A small image classifier, trained from scratch: 48-pixel images, muon at rate 0.0021.
Rows from block 10 of a small image classifier, named by matrix and row number. Rows with one number belong to one channel. Each number is 128 + 32 x the weight over its row's rms, rounded and kept within 0 to 255. All counts start at 0. Numbers have three digits each.
After each channel's rows are labels from the 100 images, of 14976, where the channel reaches its highest value: "strongest on" is what is common among them. Only what is clearly more common there than usual is listed. The data: dashed paths with two dots that lie on the same path or on different ones. In brackets: how many of the 100, against the usual share in percent.
# conv1: bottleneck pointwise conv (model.blocks.11.conv1.weight, 64x128x1x1), inputs 0-127
# conv2: growth 3x3 conv (model.blocks.11.conv2.weight, 16x64x3x3, transposed, each kernel summed), outputs 0-15

conv1.15:097102083135119125139165111086110092081102099155138103118166090125085157108137068128169149161145161123095206177131138096162099165126172179143150136070125149138156160118192138125111148189115120148096098154137109106175100143145175138118103141127036085109072098103098188130116111124072137150109102184087119092119117132114089143142105137062085117108138176130080104106056086097095086154119
conv2.15:151092202104118120122108145091135144174165084108
strongest on: many distractors (91 vs 50.3)

conv1.1:149136131123118114136116063158109114095160149116108092144039112110086078094144169117085084069174148156104141119114144055166098150116126191116127114145128118134114156151147091152134165126139113137106079165144113126111076158148119118165123123080132130073079175087166125139108130104074145106128186147159166111099081135214168081100107136148183067117049121148093159128134136123105093095067
conv2.1:123083124090160087112123133131165157149208103116
strongest on: many distractors (82 vs 50.3)

conv1.55:117188144071146101131127159140085160089136133161088142136083081102133145135142161155105161110106078188092142090113098111120104108080150154110144106152140152155120100127112103074106114168156123080123103112102152120141100162106137082112060141071162074104168073078163098142098136074187095166144135174154117101174088071089150129119109103132148124089100111060104125139124133193215097133084
conv2.55:094137119131074103067106117091119125097092185114
strongest on: long paths (66 vs 33.7)

conv1.40:177144114107112103107168150097157090170133139086156093138084183164067083093141131143151092099096137175133092119101134180158119114114099137158137104156100131095127152079129145184147105180118171164090119115115126142121153176076130062157149155108157094096158232186150093104123122152186123160126083093125122137113064052115111171114167104094147093136103090096143132145125129113174062109132
conv2.40:118112175058095084134112134135156143148125099071
strongest on: many distractors (82 vs 50.3)

conv1.37:129119100143099099085115108126154113077126108121109085166080194096149141120104088155105108120127121167055098066116081073136152107118133160112123116078118089118142143109149084153098092186117196141147141100145171140148126124092116186195098120133142113135180141165070113075096131130116201183158116131144086105112055120093103069129070103104169122161149125158192089099090126156150113137143
conv2.37:090123174123195112124125130165172119177090103117
strongest on: many distractors (81 vs 50.3)

conv1.14:088135122043095132102081148099125165130142081103120126052086163102100131145114133173114105111151162120057105109107139081100110132126127139151139152114123155118189135129127125113145186148129110169120120104120164109098143115160142111185145079082127133102116228173108141121136100099115111137099154176143065145153130095049118151069144137150156124093133086056079171077070110119126082176146
conv2.14:140112126104116118114059105125129193168176097106
strongest on: many distractors (90 vs 50.3)

conv1.36:151119088096108166074115110152187086073100098115137097130080123124135125188155142175111168145117145124106132092125138133114149090137104112108094144129068087157101146112142193095131108122132145183100098142149131116120116116100118081120125086094140129100120093138172152151095126114159101202100192217082045158101156119139097071083118089153084083142175123139202101093143171090135104165100
conv2.36:099094127060134100113097135114135175143185091111
strongest on: many distractors (95 vs 50.3)

conv1.48:095095117109118106163130080092120088139162116120194130111114103094163114092150150134140166062074147141120089115098166178110158125123106168140112090155111137146132198179071138123174123161195072221122123104091161077129129126089076096091133097090110082100119134176127164086130162106098107119171108173088144156162133131109155118096166148139069153067141066153095142121123118102128132070124
conv2.48:129099119045132104195133174145117136141142108113
strongest on: many distractors (97 vs 50.3)